{"model": "audio captioner", "dataset": "drum patterns on synthesised drum kits", "train_examples": 26041, "n_mels": 40, "hop_length": 160, "input": "log_mel", "spec_augment": true, "win_length": 512, "tokenizer": "word", "vocab_size": 159, "encoder_arch": "transformer", "encoder_norm": "rmsnorm", "encoder_norm_position": "pre", "encoder_activation": "quick_gelu", "encoder_mlp_ratio": 4, "encoder_head_dim": 64, "encoder_fused_qkv": false, "encoder_bias": "all", "encoder_qk_norm": false, "encoder_parallel_block": false, "encoder_dropout": 0.05, "encoder_inner_norm": false, "encoder_subsampling": 4, "encoder_layers": 12, "encoder_width": 256, "encoder_positions": "learned", "fusion": "cross_attention", "label_smoothing": 0.1, "decoder_width": 256, "decoder_layers": 7, "decoder_norm": "layernorm", "decoder_norm_position": "pre", "decoder_activation": "gelu", "decoder_mlp_ratio": 4, "decoder_head_dim": 32, "decoder_fused_qkv": false, "decoder_bias": "all", "decoder_qk_norm": false, "decoder_parallel_block": false, "decoder_inner_norm": false, "decoder_positions": "learned", "decoder_cross_attention_every": 1, "decoder_tie_embeddings": false, "init": "kaiming_normal", "residual_init": "zero_last", "optimizer": "adamw", "learning_rate": 0.0018, "beta1": 0.9, "beta2": 0.98, "eps": 1e-08, "max_grad_norm": 1.0, "ema_decay": 0.995, "max_steps": 13000, "batch_size": 192, "epochs": 95.8, "lr_schedule": "wsd", "decay_fraction": 0.2, "final_lr_fraction": 0, "warmup_steps": 2600, "weight_decay": 0.2}
Rows from block 5 of the audio encoder of a small audio captioner, named by matrix and row number. Rows with one number belong to one neuron. Each number is 50 + 15 x the weight over its row's rms, rounded and kept within 0 to 99. All counts start at 0.
After each neuron's rows are labels from the 100 clips, of 14976, where the neuron reaches its highest value: "lies over" is the class under the peak; "strongest on" is what is common among them. Only what is clearly more common there than usual is listed. The data: drum patterns on synthesised drum kits.
# fc1: MLP up (encoder.blocks.5.mlp.fc1.weight, 1024x256), inputs 0-255
# fc2: MLP down (encoder.blocks.5.mlp.fc2.weight, 256x1024, transposed), outputs 0-255

fc1.496:44 46 50 33 62 27 46 27 53 21 86 51 76 78 53 54 52 50 37 53 56 52 56 45 51 51 37 54 87 65 60 40 56 17 37 47 37 68 39 63 70 57 50 65 56 75 63 20 38 35 48 38 52 36 64 30 45 32 44 53 50 64 43 85 50 55 46 54 50 34 46 40 49 87 56 29 08 51 76 62 73 53 41 31 17 50 35 36 38 56 65 44 37 62 74 61 17 66 37 44 44 25 61 73 13 42 54 44 53 36 53 67 40 14 43 15 50 45 58 55 49 53 63 56 44 34 46 51 38 50 51 43 59 38 50 50 63 52 43 69 60 57 56 49 34 38 39 39 44 45 66 28 53 63 75 37 60 60 50 43 45 50 44 60 41 33 99 21 53 70 39 58 35 44 61 60 38 33 35 53 62 48 94 56 52 59 53 51 87 58 50 41 31 44 62 49 32 76 47 52 78 44 41 54 60 25 80 35 55 31 73 47 35 59 43 58 64 82 33 41 61 52 57 50 61 41 52 64 56 33 31 65 42 59 59 31 63 62 85 65 63 59 48 47 48 58 50 55 70 49 39 68 41 53 60 44
fc2.496:61 64 45 42 64 66 31 57 60 56 35 56 39 35 63 35 44 45 48 37 47 51 24 32 50 51 52 50 43 45 13 64 24 52 61 30 65 49 53 40 44 51 66 51 46 26 53 77 57 82 41 50 38 61 67 62 50 64 34 62 44 72 27 36 64 37 63 47 38 69 50 64 47 46 37 80 55 63 29 59 35 25 43 51 65 38 52 42 51 27 46 26 67 50 43 41 48 68 57 67 27 64 56 63 48 49 52 45 27 44 48 38 52 36 43 61 42 70 37 55 50 27 46 51 27 40 41 30 68 46 38 62 43 41 62 51 37 36 55 40 57 32 49 37 58 60 37 53 75 59 59 67 56 19 56 34 59 56 22 30 40 40 31 34 31 27 24 69 18 26 30 49 52 29 54 60 43 41 53 19 47 32 22 52 39 67 22 53 22 30 45 62 76 44 51 59 85 31 80 48 42 56 46 57 22 65 16 58 52 83 26 57 75 34 34 54 62 35 36 60 44 65 50 63 60 57 51 37 47 46 20 19 08 58 55 87 43 60 54 54 58 45 71 45 85 31 55 58 42 60 59 55 57 38 76 57
lies over: closed hi-hat
strongest on: closed hi-hat; reverberation; text has "room"; text has "reverberant"

fc1.91:41 36 69 48 48 59 70 36 52 43 61 43 62 45 50 50 57 46 39 48 49 50 62 31 46 50 24 32 73 62 38 36 50 59 80 55 50 42 40 51 38 55 31 80 68 60 60 37 72 55 53 47 49 51 53 32 49 55 23 65 40 39 40 55 62 59 56 34 62 53 48 51 62 34 43 54 52 46 69 63 58 54 65 46 36 49 35 58 43 32 82 55 53 36 49 75 53 59 54 38 51 62 57 62 41 29 28 36 27 57 61 56 45 49 07 87 58 34 51 60 59 71 52 43 42 13 62 56 51 34 50 31 24 70 53 33 51 47 16 44 52 65 26 60 70 39 81 41 43 52 64 34 46 36 53 60 62 57 58 27 54 40 37 31 44 38 30 72 61 66 52 67 37 80 47 29 54 13 30 61 58 24 62 38 48 62 45 47 17 49 47 36 73 73 63 87 30 16 50 54 60 29 32 60 66 46 56 64 78 50 61 41 34 58 44 21 49 74 34 37 60 15 54 33 58 37 36 36 70 40 27 52 62 29 65 75 35 42 79 38 33 48 47 30 33 61 58 25 76 69 53 61 64 35 24 59
fc2.91:25 29 61 53 45 42 55 50 53 37 27 62 58 49 59 41 39 52 31 57 34 73 54 45 54 62 36 46 55 40 80 37 43 63 30 58 43 41 38 63 82 63 59 63 61 32 56 40 65 31 46 58 65 26 62 55 68 53 66 61 65 48 59 55 60 43 23 39 79 50 52 66 57 60 57 39 50 58 47 22 48 50 68 61 46 87 65 51 59 18 30 33 35 41 48 33 63 73 37 50 71 22 34 47 33 36 24 38 45 43 63 36 39 35 49 75 38 96 69 51 42 37 66 84 22 44 50 39 53 59 12 36 40 30 60 32 67 51 46 37 35 60 63 63 61 46 39 49 54 70 76 99 28 43 38 56 43 54 51 42 41 40 59 62 40 46 22 44 69 47 71 49 50 48 26 40 46 43 20 35 49 40 41 47 36 52 72 62 47 32 70 50 40 60 48 35 71 57 46 37 62 56 42 64 48 61 37 54 61 67 47 49 79 54 66 59 41 60 62 45 45 82 83 38 62 35 62 64 55 35 56 19 41 66 53 65 73 45 70 44 37 75 77 52 36 66 45 33 53 45 53 40 64 83 45 54
lies over: kick
strongest on: breakbeat

fc1.652:50 66 36 32 37 40 79 35 50 35 55 29 76 54 38 68 52 72 13 50 52 66 64 66 46 63 19 71 73 44 37 26 38 44 46 45 46 62 42 59 57 44 39 80 41 52 84 36 72 41 38 66 50 31 32 23 35 67 44 86 48 37 30 55 52 78 54 53 50 39 41 72 62 62 43 86 24 71 47 57 63 55 46 50 51 50 65 66 62 55 53 38 59 57 60 53 63 71 29 14 71 33 44 42 56 50 37 60 51 63 70 23 66 62 11 61 60 57 52 64 47 52 75 07 34 46 74 49 47 65 44 71 71 46 56 35 44 56 47 37 70 44 82 55 45 47 42 67 38 45 55 49 65 36 49 53 59 46 63 29 56 52 54 28 26 53 74 68 38 68 40 45 39 51 69 55 42 35 41 60 36 51 56 55 71 49 42 72 51 69 71 41 60 52 64 65 18 64 47 47 66 21 35 47 66 44 57 58 70 45 34 68 48 64 69 43 34 50 34 36 71 18 45 65 80 63 38 50 47 34 27 65 35 46 40 56 45 50 47 35 63 75 29 42 41 61 29 46 47 33 41 69 50 45 70 57
fc2.652:79 36 41 72 46 52 29 58 33 48 44 34 28 62 43 44 43 52 57 38 65 63 67 57 76 36 46 66 47 87 31 50 46 56 56 42 46 38 47 19 78 65 58 50 58 61 66 39 34 61 52 66 58 39 43 19 91 28 31 76 61 49 69 28 50 78 58 58 48 43 28 48 49 63 34 32 69 48 45 26 42 50 27 44 19 41 47 28 64 85 45 40 69 23 53 45 42 48 69 75 43 49 43 59 23 37 48 52 49 53 62 55 31 49 63 67 61 58 71 55 40 64 29 92 60 42 32 45 66 25 31 50 67 99 41 62 28 43 50 24 35 47 46 50 46 40 63 61 49 22 51 67 48 78 22 51 56 31 58 46 51 46 57 78 95 49 61 29 66 45 30 45 42 28 46 45 32 42 63 65 59 51 52 72 46 50 49 56 72 67 43 50 62 52 33 50 66 38 45 51 53 62 50 58 54 61 32 49 37 57 57 33 53 64 46 53 39 59 44 21 62 71 37 63 26 69 57 44 57 63 44 25 57 29 58 40 61 64 55 43 67 33 53 26 55 51 67 64 78 58 63 47 52 55 44 60
lies over: kick
strongest on: clap; march

fc1.302:31 73 39 40 13 32 69 57 39 47 64 42 66 44 68 38 65 37 53 65 49 27 62 69 63 67 36 45 61 45 60 30 53 47 36 65 66 73 66 52 69 56 28 55 26 41 47 38 71 30 44 56 70 65 29 68 31 47 55 59 77 45 34 60 63 58 55 55 64 41 46 83 55 71 54 47 37 56 63 32 24 56 52 60 58 57 69 20 69 52 54 50 50 52 44 30 53 42 43 78 79 38 36 49 43 52 43 51 82 32 62 31 64 44 61 63 26 64 55 56 61 24 44 50 55 63 51 22 58 49 34 55 65 32 54 63 73 54 73 66 60 49 73 61 43 67 32 51 60 22 62 59 42 39 50 61 40 36 59 79 03 48 67 50 64 56 63 38 35 39 66 43 49 54 73 46 67 63 57 92 59 56 70 63 34 62 66 69 78 55 50 54 57 49 51 62 20 70 44 65 53 56 39 38 36 49 50 61 11 35 59 64 48 41 76 59 36 43 64 39 70 64 60 64 82 50 36 31 34 67 42 72 53 42 50 12 47 48 33 64 55 75 44 49 42 52 59 60 45 35 53 60 45 85 77 56
fc2.302:38 56 28 35 74 57 33 67 54 54 44 55 43 58 56 70 52 56 48 46 62 64 11 27 13 50 47 45 48 42 36 70 39 63 70 64 22 21 40 37 70 52 88 21 48 58 50 40 57 52 61 31 58 29 67 43 58 38 38 23 52 53 24 64 28 56 48 55 46 28 69 48 64 26 37 48 53 43 47 54 42 43 55 33 59 54 31 29 20 57 33 49 72 24 47 38 43 54 50 50 26 51 71 44 32 60 62 65 41 51 70 76 47 99 47 36 45 33 22 55 37 53 59 30 48 52 43 58 46 30 44 55 54 39 62 47 58 61 72 45 57 31 59 31 11 27 53 61 78 38 48 73 38 43 69 46 43 71 36 30 48 62 49 44 46 35 80 57 38 54 28 60 43 57 77 53 64 60 67 53 77 48 37 44 28 61 42 12 61 57 19 45 41 62 54 47 53 53 58 18 34 52 51 64 68 33 69 66 58 47 76 46 39 29 75 60 57 41 49 88 27 57 51 70 46 50 45 64 59 56 42 58 43 61 53 55 53 59 62 50 82 61 57 49 59 67 46 56 23 44 45 49 45 23 36 57
lies over: clap
strongest on: clap; dembow; rumble; breakbeat

fc1.77:62 48 67 27 32 34 45 45 50 35 66 43 68 71 22 26 50 57 57 21 52 13 56 51 44 54 14 69 47 60 53 28 40 39 52 64 27 61 60 68 65 50 46 59 53 17 44 38 62 36 45 54 55 45 59 53 61 47 49 58 24 46 70 65 62 48 25 40 83 36 72 42 56 85 64 50 38 51 39 31 39 45 32 23 34 45 48 47 53 36 54 48 42 43 62 55 54 39 55 18 37 27 47 39 33 51 37 32 53 22 59 59 16 48 25 40 39 31 55 70 69 54 61 84 51 44 28 58 24 52 41 45 63 53 58 40 37 64 50 58 32 48 67 34 55 17 18 43 22 45 41 44 49 63 25 54 60 61 52 44 63 36 44 59 45 45 42 42 50 29 52 59 60 52 41 56 23 21 47 65 58 57 72 39 61 64 70 76 62 44 51 53 41 42 58 52 21 61 39 20 63 48 38 49 44 65 75 65 57 39 62 47 44 51 49 49 50 82 46 43 54 29 11 75 66 53 42 55 28 27 50 41 48 63 53 51 71 49 44 40 13 60 16 55 46 71 52 40 87 37 34 61 71 45 37 40
fc2.77:29 39 28 30 58 31 49 56 47 42 48 45 63 42 61 45 08 35 64 57 38 52 46 60 60 44 62 89 39 57 31 46 43 50 26 31 78 48 52 43 57 70 60 53 58 71 59 81 47 44 50 42 28 53 49 50 45 64 35 52 51 41 37 55 35 49 75 26 42 64 16 54 43 63 38 74 24 58 68 59 53 41 40 64 69 79 36 60 55 59 46 23 51 63 48 42 52 66 58 70 31 72 57 80 33 33 36 56 27 48 35 39 57 30 39 33 58 55 48 36 73 27 50 16 39 42 47 21 56 60 74 47 47 24 48 30 28 50 60 46 32 36 14 60 54 49 48 48 70 43 76 54 73 23 43 29 80 53 28 34 47 56 60 53 45 51 64 66 28 41 49 46 39 56 60 61 44 67 41 40 51 25 40 62 26 59 49 52 06 56 47 36 67 48 60 37 76 53 75 38 46 59 42 53 39 21 52 36 58 59 59 52 33 47 44 63 59 53 30 47 27 66 70 36 48 67 71 45 42 34 39 36 39 32 59 47 31 56 55 67 73 45 78 34 77 20 56 76 42 66 64 36 32 54 60 62
lies over: closed hi-hat
strongest on: closed hi-hat

fc1.136:77 56 72 62 46 22 66 57 53 25 39 59 16 53 62 60 40 34 77 47 41 37 59 52 63 41 36 45 29 44 53 56 08 70 70 52 41 52 18 36 65 47 49 53 35 30 45 52 82 56 38 64 86 36 64 76 46 51 71 61 25 40 74 27 67 56 47 60 35 45 62 61 56 60 62 20 75 28 30 41 54 49 32 42 27 45 22 44 33 39 50 56 41 38 50 84 70 53 59 77 29 43 66 61 53 50 39 43 45 37 23 52 43 19 35 49 44 57 49 45 38 37 51 55 19 24 66 61 39 49 70 24 30 44 50 57 46 64 67 41 57 57 43 73 62 58 60 53 49 39 41 79 73 54 27 66 30 54 57 38 64 51 35 48 41 40 35 60 58 50 62 27 74 46 34 48 10 42 35 53 60 32 30 42 35 21 68 40 48 65 36 79 54 54 49 57 51 23 26 36 36 46 48 24 48 56 52 23 44 43 36 32 49 44 58 57 34 33 42 41 56 57 45 32 55 47 55 26 44 46 84 50 70 53 46 43 55 24 47 30 54 35 63 61 74 39 48 70 63 52 45 36 56 64 45 56
fc2.136:48 39 40 47 48 55 24 69 63 60 57 38 37 26 45 25 37 64 50 37 67 52 32 51 40 58 41 75 59 48 36 36 67 74 49 55 49 43 56 59 75 48 61 74 57 54 57 55 56 46 43 40 48 64 84 65 57 58 24 18 71 40 66 12 65 40 55 45 48 51 51 19 39 45 56 53 41 66 70 33 76 34 64 51 41 56 60 48 41 59 67 43 62 40 55 67 45 47 30 56 43 66 45 70 35 37 58 47 28 66 57 69 53 52 56 54 57 25 54 55 91 44 50 74 54 51 38 56 68 36 42 36 43 59 66 51 56 41 66 63 52 47 43 40 61 51 61 57 42 70 68 45 63 55 44 39 54 15 31 20 43 54 37 61 59 41 22 39 34 61 38 46 17 09 62 52 57 22 68 42 55 28 62 41 44 50 49 33 49 34 46 26 41 43 67 39 65 59 65 44 47 49 51 88 40 65 47 28 49 07 64 49 57 37 44 42 90 96 37 54 55 64 84 35 36 52 51 70 42 52 40 41 29 32 37 60 64 81 54 82 49 51 51 36 44 47 55 32 59 54 34 62 66 38 64 91
lies over: closed hi-hat
strongest on: closed hi-hat; bossa nova

fc1.69:58 65 61 50 43 56 43 45 57 45 55 37 54 62 52 32 35 43 57 31 82 60 59 61 53 45 49 47 72 67 53 15 36 35 36 14 51 82 43 42 61 41 42 56 44 53 69 42 60 38 50 75 37 73 70 37 43 32 55 66 48 57 56 61 68 84 61 27 65 54 70 29 16 30 66 52 46 69 56 46 76 44 39 45 32 44 52 51 55 61 68 60 65 37 50 69 14 52 64 40 29 21 66 61 56 22 47 60 56 37 66 48 41 28 42 61 50 38 50 39 59 21 52 66 47 36 47 58 48 39 24 57 35 34 47 55 46 35 38 69 53 53 30 57 69 44 54 39 50 55 51 58 63 46 59 23 47 39 55 48 39 47 59 16 31 24 46 37 37 47 41 67 42 77 60 61 38 11 27 54 45 37 99 42 64 52 37 45 66 58 33 64 56 48 53 60 45 59 45 52 80 34 58 57 51 52 56 35 43 53 61 45 29 31 30 25 70 69 12 40 51 30 49 58 57 57 30 68 51 33 48 44 48 52 62 73 47 79 69 69 49 55 37 61 75 85 41 19 85 61 38 56 59 35 36 50
fc2.69:56 50 38 58 70 66 70 62 30 48 35 53 51 28 10 79 34 58 28 40 40 73 57 46 60 57 51 57 39 08 72 68 54 63 65 37 71 34 61 68 57 44 38 29 10 27 37 65 38 44 45 52 54 45 66 69 33 75 48 23 47 36 11 73 49 27 51 45 92 58 51 59 39 63 60 67 58 89 26 77 60 49 55 61 56 39 51 53 65 51 49 58 55 85 28 33 49 74 57 58 34 75 41 40 85 48 66 68 33 62 42 64 62 54 54 33 30 67 50 50 36 22 46 46 45 21 46 44 24 26 60 70 65 36 60 45 36 50 65 59 71 37 56 37 66 39 38 67 68 66 60 53 32 24 42 43 55 46 62 33 45 41 82 54 62 44 70 48 50 40 47 50 54 49 59 62 63 43 42 67 57 33 37 64 13 44 52 50 39 41 42 68 32 42 54 42 37 43 59 46 47 40 62 43 30 39 39 58 53 48 39 41 52 39 58 75 41 32 43 34 23 57 64 52 66 47 47 51 45 30 57 47 53 59 61 24 67 42 69 52 28 44 63 55 65 36 46 53 14 35 55 63 69 49 62 70
lies over: kick; high tom
strongest on: high tom; random hits

fc1.280:35 46 44 54 59 35 74 48 46 37 36 47 54 82 53 51 54 57 40 38 59 34 62 38 36 57 56 60 40 35 60 48 31 51 34 74 47 66 47 44 47 39 33 43 59 37 36 50 28 79 34 75 64 51 48 42 35 60 64 54 33 46 41 69 55 45 36 50 48 52 50 53 58 74 34 35 51 65 52 56 43 99 31 56 56 72 40 54 49 44 86 74 34 52 70 45 74 58 35 63 47 69 15 58 24 47 36 52 59 40 53 60 55 53 06 27 48 78 73 72 63 64 52 40 41 61 40 49 56 53 26 56 28 57 44 38 78 76 54 73 52 76 27 55 49 40 30 53 57 15 73 53 30 31 42 60 52 42 65 63 40 57 27 46 66 36 72 37 51 57 58 50 37 43 66 32 46 24 39 66 46 60 63 55 46 41 52 57 46 66 42 85 49 77 50 70 37 16 48 46 56 64 41 33 58 64 51 61 44 58 52 52 19 42 54 34 53 35 58 36 78 45 40 30 69 53 32 30 84 57 78 44 92 48 39 58 48 55 73 31 54 60 64 62 66 26 58 42 73 44 60 50 62 81 63 53
fc2.280:50 28 88 55 49 40 45 45 47 67 29 18 26 58 53 53 40 50 66 32 65 39 84 44 45 47 54 61 35 50 86 53 48 41 60 36 53 11 57 27 74 51 73 34 32 54 51 54 45 26 53 33 56 59 40 62 54 33 48 56 33 59 69 57 30 50 45 32 50 55 49 18 34 37 45 44 53 64 67 49 33 43 59 67 45 82 81 39 67 49 63 51 60 37 37 54 28 72 59 56 52 61 47 66 38 11 58 54 33 42 67 52 41 57 50 41 35 63 51 50 66 39 55 43 24 49 38 49 38 50 15 66 29 56 66 67 49 41 72 44 43 75 53 68 54 49 78 47 51 41 53 69 48 46 42 42 23 64 47 42 41 50 39 43 76 66 24 60 46 67 48 40 54 59 25 29 68 53 45 23 44 16 53 28 58 49 65 17 42 70 52 46 60 58 50 65 56 39 35 13 57 49 47 62 41 45 56 45 40 47 47 30 38 38 49 70 97 67 73 22 49 59 31 21 57 77 49 38 61 46 51 20 46 72 42 79 49 84 61 55 40 40 44 58 57 58 42 23 41 59 47 41 44 32 52 33
lies over: kick
strongest on: crash cymbal

fc1.395:58 69 54 66 43 66 57 64 39 41 68 60 55 71 50 34 74 53 17 52 53 35 62 42 30 69 64 73 63 38 36 35 49 25 61 73 42 59 54 55 48 34 32 66 67 74 49 45 49 50 35 37 36 49 70 48 44 37 34 61 49 43 33 89 50 57 34 37 35 44 53 28 27 41 68 56 44 72 50 50 61 72 44 42 56 96 61 47 53 20 72 71 70 67 48 53 29 19 64 22 46 56 24 57 68 56 49 50 13 63 58 47 49 40 37 58 50 73 44 35 65 36 32 44 45 53 55 51 56 42 48 66 58 30 44 66 33 57 32 52 60 72 60 44 60 52 53 31 49 58 53 32 35 42 30 37 53 31 61 48 46 31 37 36 15 29 40 25 43 60 79 42 26 91 80 44 78 21 56 55 10 32 61 67 52 56 66 46 38 52 57 36 42 53 14 57 29 41 59 38 33 48 48 51 51 73 60 49 42 54 69 60 32 55 46 25 47 71 20 36 65 42 76 51 56 64 49 74 52 18 34 60 51 54 41 50 41 65 56 65 42 67 40 39 34 50 45 33 67 33 48 65 51 54 58 56
fc2.395:69 36 49 51 48 59 30 78 44 38 44 34 37 50 35 47 35 71 65 66 70 29 60 25 44 29 43 61 58 26 43 81 11 64 84 43 29 40 18 42 44 53 70 51 31 40 38 49 54 80 57 69 68 72 53 48 49 54 46 44 47 17 73 00 57 42 44 60 43 46 41 47 56 75 50 46 47 74 34 52 69 41 47 46 28 54 47 54 48 35 19 54 52 51 38 37 81 63 63 46 74 38 33 52 49 42 40 41 35 55 37 56 43 55 54 61 66 65 49 53 56 67 76 68 61 60 24 53 56 38 41 48 60 40 60 68 28 63 59 31 61 68 63 60 66 50 58 50 47 62 63 64 62 44 87 52 59 43 44 45 43 67 28 61 48 41 53 48 47 48 03 25 26 56 60 42 28 68 55 29 42 33 31 48 21 46 44 51 43 50 50 59 47 39 62 47 43 30 45 59 27 71 17 58 46 44 47 74 43 53 57 65 37 50 77 63 45 41 69 37 62 56 59 56 66 59 65 30 48 75 44 72 46 57 23 30 50 52 45 40 33 40 68 18 27 46 54 51 56 32 74 64 28 67 33 72
lies over: kick
strongest on: march; rimshot

fc1.133:76 69 69 42 39 33 58 54 39 23 32 46 45 80 34 47 44 43 64 12 42 31 60 40 45 54 47 99 33 38 54 71 24 66 63 60 42 51 26 54 53 12 69 68 58 32 45 32 55 36 22 57 56 42 77 38 45 68 39 59 32 57 83 42 74 54 46 46 68 42 74 53 54 67 68 46 81 60 37 43 44 66 21 29 40 62 17 41 33 30 53 56 68 33 42 85 62 44 50 63 54 32 64 62 50 64 28 47 48 30 22 51 37 51 30 48 43 36 36 44 32 41 73 70 27 41 69 53 34 33 53 50 61 60 43 58 57 73 72 42 43 46 77 41 85 58 54 54 35 61 50 70 61 54 14 64 45 50 54 23 48 47 31 58 48 46 45 67 53 56 51 49 76 41 58 60 35 52 58 60 49 60 39 44 42 11 53 50 42 61 27 66 50 50 56 62 54 33 41 35 47 54 39 48 51 80 67 47 44 48 49 38 54 45 44 40 51 28 57 40 57 45 35 58 60 46 32 32 28 03 65 64 50 58 45 53 61 42 62 29 28 44 21 46 53 43 52 64 71 39 45 61 56 69 44 58
fc2.133:35 29 56 32 42 43 35 75 60 47 64 33 69 40 60 59 47 50 53 54 54 45 30 53 60 45 70 60 67 64 26 31 88 56 26 51 51 54 44 64 49 83 55 50 61 40 82 45 29 53 52 38 19 61 82 40 39 57 32 55 49 52 53 37 62 42 35 40 50 41 24 39 53 77 49 67 17 57 52 37 71 43 61 63 53 31 71 41 55 61 37 21 62 42 58 50 38 22 63 59 58 56 59 51 61 33 49 44 28 46 74 56 51 44 52 50 49 28 67 58 75 53 30 40 55 58 44 17 53 53 53 45 60 35 58 23 34 42 56 44 30 58 22 24 50 46 51 50 62 69 76 31 54 46 45 54 69 33 23 18 10 46 53 51 65 10 37 53 54 82 60 35 16 15 66 50 36 40 57 55 42 57 60 53 48 79 58 25 41 26 39 39 21 39 44 66 68 46 66 47 45 55 32 70 46 55 61 43 61 36 54 64 68 49 35 38 91 69 33 52 60 48 68 46 45 54 66 65 63 49 34 32 36 55 38 68 48 63 57 53 59 55 34 42 46 20 69 56 58 44 64 65 55 39 48 82
lies over: ride cymbal; kick
strongest on: reverberation; text has "reverberant"; text has "room"; ride cymbal

fc1.287:38 56 56 24 50 31 73 62 52 33 62 53 71 55 36 59 44 36 62 78 28 60 62 41 52 44 43 53 74 57 65 46 52 32 60 41 82 16 35 46 34 73 43 29 34 67 62 21 48 28 31 28 45 76 41 62 40 50 45 70 62 59 56 77 55 63 76 52 56 43 07 53 61 58 70 43 44 47 51 48 26 48 56 64 50 78 63 37 62 47 53 26 44 57 15 57 50 30 70 64 53 37 66 75 53 37 50 53 50 38 34 50 76 22 59 38 28 49 33 39 77 31 35 67 34 16 53 29 73 40 39 46 58 56 46 71 56 39 58 32 52 60 60 57 73 67 59 43 89 46 53 46 36 49 28 63 54 35 50 43 43 44 62 38 46 41 77 49 52 42 46 35 35 74 76 70 57 52 48 47 34 46 46 47 70 59 42 31 48 49 52 42 72 49 37 78 66 54 50 48 40 45 19 54 54 60 74 26 44 40 45 52 38 60 42 16 65 64 75 39 73 31 60 54 78 51 55 49 58 05 32 81 40 52 69 46 38 57 82 49 48 42 47 49 54 49 45 57 41 61 34 74 36 48 43 65
fc2.287:26 47 76 36 38 56 59 54 67 51 45 44 49 62 48 71 81 27 58 41 61 47 39 62 63 46 53 30 54 45 60 66 32 57 69 62 49 34 45 51 48 40 38 40 52 46 42 44 61 88 50 64 57 26 26 56 41 54 58 49 28 52 32 35 48 33 48 54 26 45 80 71 42 30 41 26 61 47 33 77 61 52 84 33 35 22 62 66 29 45 43 68 73 64 87 23 67 43 59 37 50 60 84 02 76 65 60 32 51 66 86 24 36 73 55 47 71 64 54 71 30 57 53 47 37 44 57 60 54 42 45 52 57 58 41 32 40 61 43 36 61 47 48 60 25 47 44 58 56 41 59 49 48 51 68 52 50 51 27 43 54 73 46 25 62 57 43 53 56 56 56 72 56 74 55 48 48 45 35 57 47 88 26 64 38 56 37 64 66 18 58 46 56 70 57 30 53 18 45 62 69 49 40 63 56 31 67 61 69 72 30 67 65 53 71 65 57 42 66 53 58 36 39 55 67 21 61 42 46 99 43 50 42 47 45 77 62 56 56 36 47 60 39 49 46 51 67 58 52 41 69 58 61 51 51 80
lies over: clap
strongest on: clap; ride cymbal

fc1.723:64 33 56 71 49 47 68 54 53 34 53 35 28 68 40 58 61 77 37 32 59 51 56 52 53 47 21 44 56 51 62 77 67 59 77 73 60 50 49 27 52 54 58 54 39 38 66 22 63 47 58 55 70 44 62 44 58 51 41 57 63 19 27 40 41 59 30 51 64 56 68 43 43 49 45 41 46 45 71 33 73 48 45 42 35 26 49 59 23 13 62 62 54 78 68 99 46 85 35 39 47 44 62 71 40 71 36 64 09 47 53 37 30 59 20 57 61 47 55 62 19 88 68 45 39 30 81 35 37 47 57 34 00 52 40 56 65 57 43 46 40 66 39 58 81 41 68 60 30 52 44 40 53 36 65 32 65 55 57 35 51 52 39 23 24 65 51 41 35 41 73 46 61 52 44 41 54 20 44 30 59 39 58 69 27 46 69 64 35 37 63 69 36 58 57 57 26 42 51 41 55 51 54 52 64 38 43 47 69 61 61 64 54 56 61 72 16 64 46 43 36 44 44 42 63 45 63 46 31 65 54 66 59 63 27 47 50 43 43 53 38 58 59 50 51 33 41 41 50 27 38 57 73 46 80 39
fc2.723:20 86 57 46 76 39 55 39 54 59 59 25 65 77 41 56 32 50 57 33 58 43 38 36 39 50 51 64 63 59 59 41 59 43 47 56 46 28 53 60 31 60 42 61 47 63 44 27 51 31 48 52 46 34 37 26 60 46 35 44 48 54 58 34 66 44 68 54 52 42 38 48 61 31 59 27 53 62 51 70 56 50 64 59 48 48 23 66 60 66 61 53 55 57 44 53 45 30 45 43 58 42 45 35 40 11 48 50 33 62 74 57 42 42 38 34 61 39 38 68 94 54 77 67 28 43 47 67 49 16 13 61 73 61 51 62 56 61 62 65 75 44 97 39 30 47 31 60 74 49 56 18 28 44 47 46 81 36 37 36 62 39 58 90 58 45 70 62 63 64 45 69 42 69 69 61 51 67 47 46 44 51 59 21 37 59 25 59 55 40 32 34 42 51 45 25 51 48 63 16 58 30 44 57 60 58 46 49 57 52 51 57 48 63 77 23 54 77 65 51 71 33 55 54 67 67 50 72 73 36 52 40 54 25 61 56 34 78 61 43 22 36 63 29 74 86 58 26 58 50 51 50 42 37 58 57
lies over: kick
strongest on: clap; bossa nova; tempo: 160 to 170 bpm